config.yaml
model: "class-conditioned image flow-matching model"
horizontal_flip: false
conditioning: "class"
objective: "flow_matching"
cond_dim: 128
logit_normal_time: true
norm: "layernorm"
head_dim: 64
qk_norm: false
positions: "relative_bias"
beta2: 0.95
shampoo_beta: 0.95
one_sided: true
adamw_weight_decay_other_params: 0.05
Rows from block 3, named by matrix and row number. Rows with one number belong to one attention dimension. Each number is 128 + 32 x the weight over its row's rms, rounded and kept within 0 to 255. All counts start at 0. After the name is the row's rms in percent of the matrix's.
# v: attention query, key and value (stacked) (model.blocks.3.attn.qkv.weight, 384x160, the v third), inputs 0-159
# proj: attention output (model.blocks.3.attn.proj.weight, 160x128, transposed), outputs 0-159
v.33 096 [115 112 124 133 182 108 198 152 115 147 173 163 177 144 148 129 158 133 173 104 129 131 107 129  86 141  89 105 130 106 213 117 110 133 123 131 142  68 118 139 146 125 160 138 145 136  86 181 139 108 151 107 165 110 118 115 133 114 167 118 126 165  80 147 172 193 217  59 135  95 161 107 137 127 179 195 124 130 126 150 116 139 136 139 104 119  70 115  90 110 120  96 120 147 125  79 131 165 210  99 142 146 136 123 101  23  92 136  73 124 190  82 136 124 115 127 133 117 128 144  90 102 148 135 131 147 143 109 137 107 136 116 144 142 129  94 147 145 120 116 165 122  15  77 141  96 178 139 139 141 105 205 130 134 119 129 136 138  82 186]
proj.33 100 [153 125 150 145 128 109 166  97 149 146 158 120 168 118 150 112 126  96 100 111 115 135 184 164 138 123  88 112 142 130 101 159 110 133 105 118 134 220 134 121 142 187 114 141 112 111 127  65 116 112  77 133 104 112 188 135 161 132 134 255 100 134 153 139 120  87 123 177 127 186 105 142 100 112  96 128 151  88 161  99 194 120  97 142 118 135 143 120 100 120 128 131 130 142 151  86 141 121 147 162 120 121 114 152 111 205  70 148 149 127 155 123 144 196 137  91 151 137 133 158 113  94 109 135 134 138  85 125 167 150  53  81 104 115 111 191 165 239 148 154 105 112 147 119 206 130 115 134 104 163 136  97  74 136 113  96 100 156 188 169]
v.34 098 [126 113 168 127 141 176 150 111 106  80 149 158 168 142  73 100 143 109 150 103 149 127 120 146  74  98 104 180 139 157 173 134 166 130  73 118 128  94 115 142 159 141 158 181 126  92  43 164 130 182 113  69 161 135 116 114 129  95 147 199 165 200 110 108 103 107 201 114 134  96 106  95 138 139  80 105  22 127 118 150 135  92  36  96 176 101  85 199 176 121 204 133  90 126 116 152 116 113 110 162 127 171 110 117 158  75 179 126 131 166 134 164  95 143 158 145 118 123 109  99 148 128 148 149 119  92 141 125 129 120  98 149 147 136 130  80 157 167 126 120  82 137  88  86 120  96  92 130 132 136 126 133 130 129 148 137 175 125 103  97]
proj.34 094 [134  91 190 111  65 140 170 161 116 139  81 147 118 109 143 122  94 121 140  94 113 111 139 135 161 108 156 140 136  48  65 106 139 131  97 140  91 178 138 156 117 106 113 180 131 103 153 118 155 176  98  65 166 120 159 112 118 117  89 143  98 139 105 128 182 124  99 169 170 161 130  34 121 111 154 105 116 108  74 115 112 109 150 125 203 119  67 140 144 104 136  89 124 110 127 154 136 127  93 152 153 182 137 118 194 177 119  95 115 147 104 141 119  70 126 198 150  96 137 114 113 103  99 137  95 123  77 128 138 189 120 142 123 165 145 111 150 131 141 130  85 116 106 142 200  93 165 125 136 129 138 132 164 153 100 184  73 163 221  72]
v.35 109 [127  86 131 119 166  98  28 129 132 115 182 146 135 181 115 123 110 115  34 142 128 116 130 113 132  73 117  93 128 104  39 112 118 135 110 138 139 210  92 124  96  75 146 158 105 159 103  95 120 163 114 125 124 125 122 159 127 112 135 236 173 165 135 125 160 172 188 107 137 142 113 183 113 116 142  68 125 123 125  61 173  15 108 136 112  99 122 112 114  85 134 130 100 136 175 178 114 154 186 119 149 117 134 135 149 173 168 131 199 197  97 154 127 128 113 120 114 136 147 120 117 145  78 121 143 116 118 112 138 128 111 127 118 118 142  72  92 137 139 133 171 146 134 166 177 150 108 129 119 120 114 170 133 156 112 157 137 120 129 125]
proj.35 106 [110  85 180 128 107 115  66 115 183 118 139  76 150 194 113 137 225 119 121 140 143 125 130 155 130 124 112 137  86 200  91 136  66  97 134 147 135  85 142 135  79  87 141 112  99  87  77 211  97 156 109 169 117  90 152 123 167 113 137 114 106  83 147 149  78 100 140 131 152 123 163 135 158 117 158 173 169 134 137 135 128 109 147 127 115 108 155 128 125 154 133  88 121  87 141 183 127 139 139  99 170 148 152 109  99 139  46 116 112 136 162 164 130 136 142 130 120 121 128 131 131 134 160 146 112 134 135  73 130  84 230 138 113 147 119 183 131  92  82 136 175 101  94 151 146 169 131  89 199  99 144  95 143 217 136 168 129  79 109 153]
v.36 108 [132 153 140 103  36 153 164 205 141 112  87  89 151 113 145 141 162 132 175  80 126 123  98 136  67 190 172 221 136 117  92 110 128 143 111 120 133 161  71 131 145 115 147 128 136 225 104 153 142 135 141 149 153 126 121 125 106 155 112 186 116  89 155 122  88 124 149  95 136  69 166  56 144 111 194 158 100 107  39 186 104  63 124 118 137 141 170 114 139 134 124 101 159 125 101 122  66  79 139 169 127 146 111 148 129  99  65 119  65 138 177 166 125 112 127 108 120 127 121 144 109 111 154 163 120  70 109 157 141 116 106 108 144 110 130 132 170 122 106 133 164 118 178  72  99 136 105 132 148 152 133  97 153 129 159 135  97 112 136 105]
proj.36 107 [122 106 126  91 128 115 134 101  79 148 110 138 191 124 106 114  98 113 143 109 175 117 117 187  64 140 158 147 142  72 106 112 142 133 131 132 131 123 132 119 114 134 122 153 125 119  55  73  91  82 118 150 111 115 143 139  64 129 152  30 141 152 124 150 155  75 168 131 108 191 103 124  86 126 153 145 120 100 143 140 102 108 172 168  82 108 119 119 105  84 148 166 119 125 197 179 139  95 138 165 137 181 142 124 106  63 117 150 165  84  53  69 144 154 123 144 121 104 133 160 133 156 139 138 120  86 105 184 101 137  56 147 133  92 144  95 167 172 133  82 137 108 171 132 109  75  98 120  93 128 154 125  91  48 133  85  91 178 135  72]
v.37 116 [125 101  60 136 125  21 106 212 179 162 155 110 154 135 143 121 164 127 113 185 144 157 101 115 130 119  79 119 106 111 172 119 156 133 181 132 126 131 160 132 134  86 125  69 129 110 161 124 121 127 104  66 124 134 135 161 127 139 125 138 120  97  87 130 110 136 128 159 105 182 168 240 117 123 108 189 226 131 167  89 173 113 255 103 124 130  88 107 152  90 126 105 106 121 147 146 137 100 118  88 128 137 137 120  89 135 111 135 119  83 146 129 124 141 136 116 112 128 114 114 117 126 135 131 127 131 118  40 135 139 138 127 128 135 150 169  95 127 137 123 122  98 109 119 102 147 202 131 134 150 153  65 122 110 146 140  87 120 131 130]
proj.37 110 [127  81  61 114 109 122 134  70  88 152 196 100 180 125 135 123 207  76 130 190 173 129 133 123 122 104 114 121 130 156 154  89  73 103 178 139 128  81 166 104 147  72 150 131 152 118 136  97  87 136 167 143 142 152 128 108 179 148 126 126 150 155 183 149  81  76 189 127 182 171 119 166 162 125  61 151 160 155 185 145 102 120  90 141 100  87 114 152 149 124 153 174 142 131 138 142 132 117 111 139 162 171 141 121 140  86  61 143 120 118 113 183 135 118 145 117  73 139 128 124  99 100  97 132 128 178 111  88 104  99 114 127  85 143 135 155 135 222  94  83 126 102 173 121 116 134 119 134 134 236 145 146 131 167 136 145 115 118 108 105]
v.38 115 [127 142  56 128 146  52 164 162 161 160  92 189 142 164  77 136 121 130  74  98 134 118 119 138 119 123 162 181 128 148 109 129 125 138 179 125 126 168 101 136 128 140 160  78 124 109 162  95 126 153 113 141 116 136 130 107 112 204 140  97 150  54 113 116 123 179  80 101 147  74 129 128 134 110 163 122 192 118 110 131  97 166 116 105 201  65 135 163 155  81 103 152 100 133  80 111 135 228 122 125 117 108 133 124 127  46 120 127  68 110 121 167 108 133 139 150 141 103 126 146 145 107 117 135 129  65 124  67 128  31 149 132 132 144 145 163 151 148 135 129 137 114 146 137 185 159 214 129  88 124 125 175 166 148 161 141 126 119 108 159]
proj.38 112 [130 127  76 181 120 166 123 140 105 135 202 141 149 151 122 133 146 120 118  88 118 143 139 213 129 116 103 120 134 152 172 150  81  69 185 110 162  68 107 129 155 115 116  55 118 149 147 114 130 145  99  94  94 122 169 136 124 133 125 118 121 124 169 143 145  90 181  98 110 189 155 115 121 107  77 129  88 147 147 145 192 161 166 117 132  73 101 163 126 172 109 126 110 115 123 126 139 114 145 132 155 101 137 144 160 188 117 190 160 140 136  93 138 125 131 182 134 126 111 123  88 166 148 159  73  91  68  88 121 204 136 129 178 116 108  73 165 151 151 180 127 114 226 140 166 191 115 121 124 193 122  72 100 110 105 166 122 114 160 126]
v.39 113 [132  93  96 124 205  86  83  50 221 150 149 174  98 145 122 110 117 129 119 180 149 106 118 125 101  83 105  51 110 160 161 129 115 119 148 127 110 107 131 132 148 236 111 107  93  35 123 162 146  82 114  99 155 133 144 135 130  84 150 112 143 142 112 152 100 134 166 110 169 116 117 155 106 138 130 103 160 134 157  84 180 132 135 107 108 127  81 211 145 151 159 110  90 130 152 100  86 148 101  95 124 144 123 115 161 123 121 118 151 143  50  90 167 120 125 100 108 138 128 124  75 143  69  86 156 186 107  82 132 171 155 139 136 148 137 132 166 180 155 116 109 162  48 158 116 112 157 139 109  86 113 130 121  91 136 147 130 133 134 127]
proj.39 112 [148 170 111 172 144 180 146 144 166  84 113 115  97 112 122 108 151 108 163 155 116 133 136  99 103 163  86 102 105 135  94 163 119 134 119  89 155 151 135 121 162 152 103 118 117  57 151 145  77  90 189  74 145 118  95 128 157  98  95 255 107  92  59 170 131 122 165 121 127 192 136 168 154  99 152 146 137 132 118 125  53 119 125 122 177  80 150 150 142 145 131 152 145 128 100  61 129  97 149 131 156 165 104 168 153 187 171 113  60 116 199 133 121  96 140 164 124  87 118 107 166 127 142  86 167 165 133  96 114 111 166 102 180 115 122 108 137  81 146  60 125 112 125 144 183 151 124 114 171 186  87 146 137 143 120 116 127 124 106 116]
v.40 072 [129 164 177 106 112 170 130 192  48 116 124 142 122 125 113 128 150 104 120 173 125 151 137 174 140 133 114 133 134 130  71 117 132 145  86 149 114 131 190 117  54 134 106 233 139 129  46 124 139  58 141 125 126 112 139 140 118  82 112 102 151 148  67 134 183 143 129  78 129 136 144 132 149 147 152 106 123 151 157 141 155 166 114 101 116 123  50 181  85 136 137 146 156 123 139 120 135 143  80 147  96 167 115 163 141 175 189 169 129  83  88 232 142 115 131 126 123 109 119 130  98 113 137  74 144 129 121 120 139  84 131  91 123 154 127  82 121 116 143 135 109 133 138 118 148  90  84 113 141 130 131  53 128  59 215 109 133 145  74 109]
proj.40 074 [112 179 147 105 140  74 145  93 174 121 129 145 113 123 129 114 115 125 142 193 102 133 179 111 146 135 133 112 133 124 176 131 185 153 100 131 102 150  83 113  75 206 148 162 100 209 176 176 144  71  74 147 146 146 107 145 129 161 151 107 163 116  94 160 135 142  76 176 153  98  60  81 138 157 181  89 137 150  93  86 138 124 154 120 167 181 173 203 131 128 117  81 113 128 188  99 170 130 161 135 115 132 176  84 136 116 111  89 136 168 132 112 127 181 115 157 143 105 112 106 115 138 210 172 160 153 132 127 174 112 136 118 109 143 158  98 141  61 116 163 104 103  96  85 141 129  99 154 106 110  94 179 113 187 125 123 117  94 163 139]
v.41 103 [123 126 199 102 118 132 140 235  66  95  91 118 179  74  97 120 239 127 134 174 124 149  53 140 200 142 116 193 112 124 115 129 105 103 105 104 130 130 127 113 159 142 151 147 100 137 114 109 122 190 148  38 112 134 160 121 123 133 183 161 117 150  87 139 138 213 131 107 137 114 127 149 115 157 154 160 114 118 139  74 116 121 159 138 143 146  77  95 137 114 161 134  97 144 109  96 119 148 126  73 131 123 116 143 142  71  77 148  77 141 200 128 127 117 120 168 128 131 145 132 114 110 178 117 117  76 130 158 127 103 144 132 128 110 135 155  44 129 102 127 139 143 146  90  91  74 153 125 158 138 114 156 115 151 182 105 166 124 154 126]
proj.41 114 [133  58 138  51  81 134  97  45 113 134 137  98 125  89 117 135 116  98 124 152  87 114  93 213 198 113 135 143 131  87 103 109 131 212 127 163 113 154 130 161 136 163 126 116 109 158 166 142 113 122 117 168 134 125 106  81 121 171 119 163 114 155 140 130 120  95 129 162 116  83 131 108 100 142 136  92 184  95  81 128 152 106 109 108 203 126 121 169 109 155 101 123 129 101 137 146 131 146 128 158 157 108  92 154 134 117 162 115 140 122  97 133 109 161 144 152 124 169 143 123 158 118 188 105  89  83 137 176 175 126 198 159  62 126 136 171  52 121 121 158 144 139 155 125  70 156 131 114  19 153 141  62 134 119 145 139 136 135 188 114]
v.42 091 [125 127  83 118  85 151 136  91  42 131  27 158 101 130 176 115 116 126 132 144 124  96 142 115 148 139 189 150 124 116  77 133  84 134 153 130 134  41  81 113 144 141 140  88 153 180 134 120 111 152 145 131 104 145 175  75 119 173 135  85 128  73 160 153 146 156  70 113 167  80 140 133 131 121 185  99 130 131  95 184  69 148 133 126 151 100 189 110 137 185  79 157 172 102  53  79 154 111  78 180 129  73 121 124 161  80  80 112  90 140 119 155 159 114 116 181 124 140 135 138  98 136 173 117 137 147 125  98 133 140 122 130 130 141 157 162 144 180 138 143 120 153  84 160 128  64 151 139 138 101 103  84 117 135 111 143 130 122 118 191]
proj.42 104 [119 132  74 149 118 152 162 181 130 180  98 108 146 116 160 125  72 129 108 128  86 119 120 171 108 136 137 127 143 115 176 128  98 141 148 121 143 147  38 107 155 168 126  57 128 221 152 136 113  94 121 179 105 131 112  72 111 119 111 123 133 182 124 157 118 142 120 156  94 136 119 130 103  96 158  87 118 123 121 109 202 200 145 128 129 107 171 105 155 119 160  77 124 125 177  97 142  85 113 188 120 109  92 146 103 108 218 146 178 104 115 155 104 165 104 236 154 114 107 166 129 124 136 105 105  84 123 167 127 135  55 128 154 143 160 103  98 138 116 190 113 111 159 161 107 190  95 165 120 127 121  76 134  89 137 127 151 158 148 128]